From a checkpoint of a small image classifier.
Data: trained on rendered roads seen from a driver's seat, with toy cars, trees and houses, 72500 training examples, 10.9 epochs.
Rows from block 8 of a small image classifier, named by matrix and row number. Rows with one number belong to one channel. Each number is 500 + 40 x the weight over its row's rms, rounded and kept within 0 to 999. All counts start at 0. Numbers have three digits each.
After each channel's rows are labels from the 100 images, of 14976, where the channel reaches its highest value: "peak at" is the part of the image that holds the peak. Only what is clearly more common there than usual is listed. The data: rendered roads seen from a driver's seat, with toy cars, trees and houses.
# convs0: first 3x3 conv (model.blocks.8.convs.0.weight, 192x192x3x3, each kernel summed), inputs 0-95
# convs1: second 3x3 conv (model.blocks.8.convs.1.weight, 192x192x3x3, transposed, each kernel summed), outputs 0-95

convs0.11:552489503491472446494437444443487517498457489476471490458499504505486520492469568552498481508492543484508457484409484500465461521431490517409471490443480466459462527481521496446526485550516497504503470453432476489508432493526459466461468451524470541505511624432465520562505534504568463449
convs1.11:567484480437462487458447488507482468486480495510478465495509485468504509545468577471474445488480563470527503519431472489525490551526526478489449469474522501487476492534507581433560445541566525545514486483414477555484461398493505445552564563546414477477447550489519541533414522414484517550
peak at: middle left; centre

convs0.146:503457466509466474461449482459554493523482491551469463497480632513512482479443506453452497501438505477498457599444505436507458556508493555547474449526484521442451509514594483490486513568522517456492523435456468431537472445477507499425515518545536479453464532597533487474428491485484446512
convs1.146:586527491483523493449503510529510529428503492590511516601536569526481483556522497499456517514494469477495474518485496490518529512498571488531512515486481533549474522526525503435488485463463507358511460504505443504485541500515446490516591564498476544435468506515504478527447531517552427514
peak at: middle left

convs0.162:415502494575499477474480459489415504469475515458511505460446495519554534485529499419467406485464597466489482434494460486466458513465497577596485496469458471492525463501459515429440498419536546446461534460501502493538466449507476454441450481476459523472457479534460470465468537505518449437
convs1.162:530483528637555457496431531482493491488548523523431444526479461535498474501430445539534555480479535492468512496436510520450500459468547522520539447450543505545490483469512477493475575482472484453509489424550506458469471484516500488477571547448529530554447571550442565461448583490547467515
peak at: bottom centre; bottom left

convs0.19:459510487509461496560452466491530437506507443471534507472527437519516416545466527478472498475522466463409437563545492493452510508518494494466470509445502442532483467497461508505541492515458455502472449520457465454469506477393531528501442576528535498548515485448472397510465492480525510427
convs1.19:509568491478509444520537572496503512530539428573485473471516487473455466447495558499427463499462508518478447535480476510423540558487459434493499530470502397610513488497459516493521419454510448451440467533525423597470483535416533495529508577584491432431572487540472469505507478463479471516
peak at: centre

convs0.7:444505507506465443494533454437547500486464503523485447484508559467513517501460480436542500449542495485530447518528445441453453567496454478432477493536479541517512414537460447459522497404476518470450550503458419512499455425491478426475516517511462508475457412489500546494510467468454482531
convs1.7:426508482498471471535511584465551445494465466531533518479540446479526495525463588463496466508627474570442471505525489446444534563477421467433490489495539432514495453572454474512512442517581461507481467527496512546435481513466521439559479545498487470468551517433497547499462504489497499543
peak at: bottom right

convs0.98:394509457499417498448486515453506418433496505452500577466475501509537479451542459450527533468488534443490513478475463444472486476477446476520513468485444515489465433464484457482481464451445490477458484416477488504467529431496491447445491454503424491516438419475509485481561468444482476578
convs1.98:458474548629523462536489507532468525387460491469431528449530459529548508493494470544545580499491520533451520425459586484503539474518491499482458434485481585446503562488449525482445563526497570479521520470553504479508504483520538484490472535508448529505445586576466544523516437452587532470
peak at: bottom right; middle right

convs0.57:520585438447458492483488489509483480462446460427477487479513469528570486503490554514540437488540390503496518482514505495475472477490468461515521498438464436479493531547479443472538460518476469494479504507568475588480519506554445545503421439446452491442538486461517514497530385510373537505
convs1.57:527550527453510514455511530487510463496489477560528515495467442437558435529466578476515457528574442525492523488476462458463520567459396450443544475458511477566507450517512476481543391476594449486508442524485431542517495538500563484583488525497490441430547476472524486485498481532427459547
peak at: centre

convs0.136:493457514494531449519489495497469485495515495472479548584465484492485514522525416437533460475502537459556469469470465554459479529454531506446476491487489465452454460535577544434444471456486501460463528392485509438503531450499489513459449467505444505438393448535501520466456494547519444590
convs1.136:549496510659499415475466500471503492453549492514484493542558550536503501537420450533493561497521498487463508441431584484478518485436546432545447474473527578481511528524513562482520486491452499497507496458553501476516491497539573512490473577525444487528413521539460613497509518559526477517
peak at: bottom right; bottom centre

convs0.63:470474532457458490469470450486585475536420462516450476463480557574421492509423500482510470534541495508477488520502476532504507534481487470530432483493470508492484470465524510461497472515481474581507524511465521433491456436451437466490420482500495452467513461470495470496491456458425517479
convs1.63:515471516471511506503464548485573510508482484567457540494519512445450511525470580450526539517513483550534534498525496510537548512506510440467503492540501457529526529518504536500553492485476488535474522526449497431544462450441533499594538505552524450499524556478543466517453497523475528548
peak at: middle left

convs0.113:488509505484495537516578469494479501543412497458437492481482456522455498472494468465486488461414513457477493470505463457508513522501561487591469485570491530498501413442515526510435430492506512508522498485546557482500497466452539523486536378456495535503504442485498484425493490521502523478
convs1.113:513506523479537520538551463531550532506491536498457538449522472458439520513499501522483566569484508509552567482494549531555533504525474522489507391547446478406498573487501483524489575488441452557493551436531539497485474512484436528508454469489465478548442523466544498419485497534431557519
peak at: centre

convs0.128:515461416514424464529484504504466487435496452526489490573556458549440422517505549465501482428532458475474465494502459478467468444473498531630445493450443443486489492520529544518510401520474426459466437473508501481488479471463541506503430491411515501526524422475552422489463470484479484480
convs1.128:548518508530581443440497548462464487431522491541470528568527452564466446476491450519480531536516449505461473499488500467437547523464553494556476555475494461533480458459480513529543492462394452438444462489516476502494566541497529504485500534509481534498531549535445509457462562519536449487
peak at: bottom right

convs0.33:451503458502468499484471511471413462458470479505493490487540488450439465461499469481489490495449449446456475464554477508473464517516473517595521521455508483450469474481460524521502462538454417423453460490472474456489467497452514451439465441439594501499483453526490477530457442517457500458
convs1.33:476544476535589474471495575484469489478539482535531485563544482605418469464527474494499497515507474514485446507462465497483518552509530525524473573478511472569483461463473493540493511440440446439430443490552434519465557500553525524494495505487473552465545535518420454490485574523484483446
peak at: middle left

convs0.46:497436549493536501437487437456487502558509507463464487497503445500496480617465521536485505525506546487438515531478563519510465501519542477478470471483488492481545436520496466582544588456569488480480489497416513418487533515496531516460460450519497525529490498461512460491469524427534493500
convs1.46:535422452480545483483553537519457543542444572431500515484573502464487467473598545572435491495488503468503495474445471484489472462534520519512468501518437463522553533473492429503492494487532474449501537456498508513513530418492516528485562470550468484620502485478569446516491513461540510494
peak at: middle right; centre

convs0.179:426535515521511571478441516543554509502468445547500458507526495556515460517517484435436464590520488475534503575459500420487404604515437449469516483516535451519503586505449463473555501567510489486496477542497436529504535529504552436495521520462545488496476522578527489494523482466472462498
convs1.179:498486512445540441463548596515506544422487433454526445503495433537428490478529572537467480548470480451500515537462478468502456523481485438495485565452484454561496511529489495462495477392476489453483511511488420532492565525493463467518570562476462469446514581499458460482499505520480411443
peak at: middle left; centre

convs0.97:507512415545435474540464405493493487484427452552452476405434610456570505446461442421478448475504456479488477550456440520462478483415512562522490482515440521447481521509560519435528537573478559510499485408473460501518501489483503505484468471453500498494453455489465566511453505519496456478
convs1.97:574535493559499490474473518488560481476502487650472518522517644520497470536493522487541600522480510535488481581472497478481430531479581467512556496548486544522497562542567515445490465549507508461501483500538479547538524545435541471496538510526508476466486526592595563494488522501515473579
peak at: middle left; centre

convs0.170:490527473438426495484469450489516486484415424569492479476473592419537505449446571486423495492517522459492449546519454607493459541482515573520500527455486462504501521471491456462471485511507503486508513511516490495448455477502454505497444465460573484416506497482525484493402501479490503456
convs1.170:512499465473526479471515481435497519486451516549487500542504627528441492479483509512461608526477481502499487592534454529413520509521623540459583523477540443531496565452532479504449498434479486414469495544457449499490541538509455511468525541528600517441565491556542493497449565467484506484
peak at: middle left

convs0.35:476547454524550488510484409466595523538525522477474504393394607457531497457511537411472498450507460459480491538465425473498459466456506527495478428502449539457490460468454459453478514461535516471528530432507471439540449508477539470448469403521421480479433542470505588433467481469486471534
convs1.35:578475514516508489461474535455630503528530522593479502539495590500441500497489575465530591503473498510499533622459477484496447461545512472506529467511496469477513544541536535464509487485488488464511579505493474470530487499448558510536567540561508482450505556626518550520494506472499535575
peak at: middle left

convs0.134:463465539503568458477465422442457497503481522474492457413459493513456479496505544489454521470526491486455482453420498464479436534425439488458424489531442510518501482461543530475551568501493449475503421454488522536541506499486495441469499438537424519483510578420557522525446522557518460523
convs1.134:504516481513495474465498463509475475506464538461479495591537445529480519512500493488468432566483515482538517470450453481525494485503525457457459464450547449499511487553479525473547469403516549435525480518482432556464463447469405426519570606528414449436481538459495492517484539502400471451
peak at: bottom centre

convs0.51:532441434469438443482506490462495533446444506565435451541512489478428488442471454537486526471501428502491508508509496531483525498427481440503454560566514540512526481507516505522424450411532482472472496493463534490485486441510463584511468483444488496547498448410642509512494474496453435558
convs1.51:543509485471552490429511583478513478400489468545498499525552512493567466517566478549490563549530468490480488491540496472470562484506474485516590579505467487506486539524483490506564480489513492461511421453489458457425560480535469524499516561431570483449527541499623499447456499531474461588
peak at: bottom right

convs0.15:576489439499403508524375481482521486514446445447456472438515449541549461521491495542428464455480479537502482470467505456502519564507424468498428434476465473470480485569506475425466515620452448484480507455496471477425532500518438483518471485435517455548537465468440441455489485508496486445
convs1.15:545504579503560499482488556504493507486506498475547475530534435499457483542552523469494464482494479474437510516410502499522509527523433496521506554483536490564504496504507562528534504467556503483512531432518473548507502427500538479569618474494410481533480529449500446560487545541492497508
peak at: bottom left

convs0.29:452505496498508496454477577490513424510551502459465516529507481483501518461514441504518487572491498470535472482444447387491458408544466575564517413487443499442467516478559522515468437498506477473501492455547480488472541527554546467483468443449553510498394479562445515459601479480474499503
convs1.29:471476518460526476500473602517569459490444475524510518469516494539462452475459485524540509517437441510533513628492432450499443537568509536479558551510537467552538541523471465452478609491410516453493474483543462479471459541521493506493526463454555528442498527509414497504503505456476472496
peak at: middle left

convs0.155:441512406514504503471456541534502450481530495496457498493450538441478466444474485503494474501422489467513487453483568464456452473469516579675543461464443503516514492423532507514485469522477508481464445439596515547499508493552502440460480445413491504549472442541495475492499463476479516530
convs1.155:479516480470533473486478545478489498498482531505495473574452462540481451471488414557508572501504461503504482529474484479486503487480608555557461539490489439599479481458473489516486535460426433372483447434536484516495507554552503473457487454507517517450477536528431458473491555508474481435
peak at: middle left; centre

convs0.68:450410505476532483447488455455573543573454475443387485482537501473478519527510518491450479464447473486495499544526508509487485507447543536449522468481549454501524465532482496478485519459483456532501475505421485369502437457494443468507476434500543481493487435473433468579496484483494460434
convs1.68:537458510470486453502469579426582458532496458578450473469560467459445496529520592444479541498525505557537522592479497490520501509576508497506464492522596459532479537550506527480557482539424510521442515569463461427514429425473521464593536497543507468508505507465587505498485506457500525560
peak at: middle left

convs0.127:538450531523506441531522547490466431482537548477527490436509477517522507465506482508471592438540525447458502460504573498504510504446481519561518519522478624524537459514495488527439495454528499466487523491511532458545489488476534508505435534641467486496518503491487505448465455428518493544
convs1.127:455515473523582501540531513499463513509461545480455494454491441505518497514437441599510512520465528486423488433460532487486512494453534540482462511478484482492469550427458440491419565502490497489440444455489520490570508548529485519471510541484434504550457585517443484402555509470490492487
peak at: centre

convs0.39:494470504467450501434549494507466492487499516480530500529469459481557496475392484477467549457481448482475477482499541446499447487501402411434495532523456557512485450431461442581442451428553503474522505474420475454468540568444500494463465475535505479516466377509453438521489467469505578448
convs1.39:468486451471492419503527559490444499490539502449541525517448486508586462531483423536535377476510531470485451449515506549530526454469505466491508491467441542491515510442519486557434512526497474443505518482546525470532634525587506566506533499505442568506523521492456481526568430508483489500
peak at: centre

convs0.140:481529509499422502543491487482560467555466422522528532413502528490484474548458517456553413464473412515486437585487485558459485501472470467432475444464486424441477507535491471470504524520511455484507491517429472518471410468501395493509476468489510504505441432466492464517513421465474509446
convs1.140:511496483528503489511493504437507501512516480586501569505563532470489478521491591465525532493554421569474466580472499481461493544522532460474563454486529406546514514561517514470562437532458467433473463474453440517487512507430559513532529540582519457452567508519583519482499539564492477555
peak at: middle left; centre

convs0.86:488495508473471506478503449535493520460478464410482489436530432471455519542421449496494489516490482509532516439532489441489523537517449456464474397483426462536468411517538485428441424476538507511477535526490461484459518494526443434478509493458480524515479440452439531501526396491427526510
convs1.86:514438546472464453496518561497528451500498455507489478485545428411591482545457513466530458511617467536527537511437501449471490532482418486502512509487540487491464460579512520488482487489570547508493479522501493516532485491497550470613500522511450453446531500460477513551552485512478470588
peak at: middle left

convs0.153:477447502563439494434451449525467467475435465463487432485501482488521500532449574473482562535505567485510481459469452468476478498521530477472423446478514488441457441541490411523492506569446499486524518462445473471461499529424472477489487450514452449523473481484474453446448536381555483413
convs1.153:536453542529528470465545461485506514505547478497522478483515443526525503530514590524490452506446577498508503470470498488475506464549480456514468525489480484581498480533576505459487527439505563419540538428462473505493509429466595469484600536536525521607467552509437493524481538469549515503
peak at: bottom left

convs0.165:517563533500479492497498501491500448467522510473553562443440541469554432488499451498532414429436524488431459494523495503428428495477491492489501567422508484468477441445476456494520433444433476452458454461474441521508434477482502483439478472537479497496506442500467412515537450458525517525
convs1.165:445538495481507519486501485498455484512507438591484538479486503453539429526470596498492463503536477507460487521500491475436559576479430443463547480475489482568495448516493467468558355501557476472472482489487470560456503512503591455502532546482501449432573566534486539545535497473505498553
peak at: centre; middle right

convs0.20:520503464463453504501468528484508476468445486448500467498457471433506506512497525491469524415431517484531508506532438442528542503531497492577507495457484483485459472504468458502455436427535472484496494465471495460476558487438437526507432451432439487470487412554541499433476540450549541539
convs1.20:459480486541537537556473519484560463532526497474482524488515429465487482506507513544484475517458490488540512587514492479561516504609455573444542450520532519530493559501505443489467555530438469534514516454569533476449479541545536565432489486517525504479524538526456489429479471435485530491
peak at: middle left; centre

convs0.31:493464493444540505509500491520473451515461468487513414483475492437436453453507463503432484530486453470511493433535585481484505523545495445495436543463520528487568470446479470639477455481576486494485542568528541481428553533493509483478486465552481476524510469506482445476473539459460521548
convs1.31:477500452468542420461532552546485509525517535483552517507492406577484505478551507611555463517488487475474471479432478483548508497466515444487458527468449493516418446455534439508449501429532504393527499462491467493516610521556450526530519516512428533478509492520513413506522477537478513468
peak at: centre

convs0.77:478482451495436477484499445452458502526425478491500416501542490511491464450494561506380510468492495450501447507474527440475461470457505509539426501457503463442486503488437450495495490460517516470497457480483467423504451461451464481461539480480488437515481536486521502453397502449494450461
convs1.77:495507482535495493455477481501475499504498541566470485542582411519473489548475553477453484523517497531546482481444429479500531569467512438494493499477523461454489504508517565469551497489517482431526498442451450513502520455457495428560486594534435471484483475449539526524544526498493527480
peak at: bottom centre

convs0.14:527509428525493515587502522488469515434472499460475506449520475511457513499628486455498477489406469471491502463574536523505490461556523464419517560510469478520540498533475478598483558443394503509530508506453552485450493484499462519523453504477378429560467507439506458477494510542495525506
convs1.14:520508498556435456521495491420590481498493467420567467467520458451518445489532488546508446556510492537552450394497469498509551514549441495495473495490492457495439502543529494453538538518515416510495541457515551480392509472450488543520553481449453490473548481429536472475542484468473505552
peak at: centre

convs0.48:474516500585579505512473484523402512484484459447525473505489502521543512480521498441484487547526569463450450426490511475505444497534498510553479480597436536509493467522605495480509509594555581480500510464502477475564526499449567453452571478513559517479448494548524519448460595473579516548
convs1.48:480472550561507504496529492513491566454537499478505500475507474530529456534390534497502542521447498452564550478452516437477478470505506482552471503511553529574478502556480514457464567495443583514529461499517450479519482494501549435468569504524467448538425579601412562464502482483494511536
peak at: bottom centre; bottom left

convs0.50:529456486459438523511490494483446481473352470502464510478524510523503485478495468516467514486504515460549501453488471490480506510476467557542481462519500471445464473482512498518439493457426527504523491448498489489460482401482481526483575420458517445521483454434483491401443562446503444491
convs1.50:482467498467468500538459509475503486502490500545469495515601446431457493582473613444511404560548470578543460484477442468540517575536516460492470437496598462499495419529493493500519475519521483503492506553462457529446494446417506424526488521477477442492505538444576436536486564551548521537
peak at: middle left

convs0.87:433427487485543450502478505490479523495517552502439502484447560447434494559497445441451527429519485580494521483489554474485481439401469475522501501509533560549520511439521544529478531469508523486479464461498526502561537488518544485442478475513445494507482525540608558505457489581453436617
convs1.87:519541553533506518476447542498514503440451517506483463550492543545495481499447424501467555477467414436440482471465504503479429458456510472565492548515516570530464528471423522485446516461553544478525463518525472496563447531560530468472447593454437466484419528591554550506481486518451475549
peak at: bottom right

convs0.74:456440525502554457501434464464448480477479538472487485458494462480488528523518532445465538513416476471463531471410534419497426455475499437509442456483491537483470475455526572514452492564499496484514499509464489443522523494523525430440461506558435469467498579504509496469487435578534501545
convs1.74:518514576561549465459486498505478529458498492438465471476478458517525497535411425486506449492479566492488518415427495522524488495490473453533466484516486515550489481456434490472486515455469553506445531492523461469587444456524521479483485571496394477500442558551450564463510484522519486503
peak at: bottom right

convs0.37:432505497545463478508523491555470504444525489448498485457445479496562482486519470463435435469449584439447437463476470464446466478472554471492506423484450483412466456490463478427482477550452491456481467468525464514545482462399486465466462416477452501507467468471421512421454548512558475506
convs1.37:509475558568535474459525466491492537523609515487474509557462457515487467536491577499495558494470505501495548439454481503483522487457539496526460471454565478572493477549509524405540548509444551451525509472486485496487499444497575483461577514540463528618424538585476478494519561510566522470
peak at: bottom left; bottom centre

convs0.105:456558502446425464490489485442545483503495497503502514532504469452542499501506503421531455444611514523487468529522423435489473511508437447442497554518523486524441500480485404530486454408519501479463524484426450521446509450472555502463455458453573495444483493495568474483504467391474466581
convs1.105:497501476535549449450486562477530459464479465603438470525490510503518483521492505508497537536536517493487510554507502448447486515505469487512535616517556514557506491550446516531531442457473506515537455503516462503448524538602515522498509576441555464404546518525517525500484515505433469559
peak at: middle left

convs0.141:472457505506467487501540467465461491405521545509489513462444487418476537434479498476488492389526522472515482453545508553522507442451493540451534522498441535464487410507444483492496595465516487463490526518516534458493458470559506522496500466478444579495495459509504498566496471471508505488
convs1.141:514454547520479483499532556506456495426474511501474478510509590524527438483418479522549469519533489496444534472544541564482537529477521548466571503479466559510463520463500469464451542517514491505491502581498557461542487514569502537496504518460535610555543498473514549541468502500486493542
peak at: middle right

convs0.85:457461484473513433500447388464490462466430465542466499446430581446451496475410479465453516471475478500503478519457591465480417576425469457517452496521502553464513502453543457512492507530538526477505501537491476480507532475458480440458423524564446475466510533425555490540450414513466486508
convs1.85:514513490450542505479535533543459523448433570499506465513535492487480555466485496534477519504476528473434472505463504526455488442527558433444506507496480538482469567477503514502444445471583544432527521461505477519553527567489454484499534598576464512506444596519605448487478448505471445474
peak at: middle right; centre

convs0.26:492458459526520459460489486468461505482515469507444539565435559428508458496476518425504457419455474448451475505444429498484418573452510514440523486449511553438460484503547472466462474514540494405478484435477499548523545491559550495465494506489435531439430529533488478466500527480509451481
convs1.26:529528489478527437455487579506475485481509519495488512577417492538483455553464469519522478526513496532457465475374486505489524466490563486525536461458516448581484455483510489491450564467428463420507476357502512516424585505567518558466537473508463555482413528516476494508510544505502494489
peak at: middle left

convs0.133:528487445549452467486522571480490473515499470530445452489609485552502443529545498536502521459521563516508483497506455494455515493505470447523491514599579528529507513564432465482597461512495505465458508512501440473521577482454558524597543520469539448555508445482550519498499515471470508525
convs1.133:450507520552513446501505583460516529455497490511504500499529423550527485512542479575464574574511457478480486509490522448476545514456460461464470634533479430521513471508479504499550454497540463508444467492454496467474510492511446519514576577466489436498493577517569470449473541470495468548
peak at: bottom right; bottom centre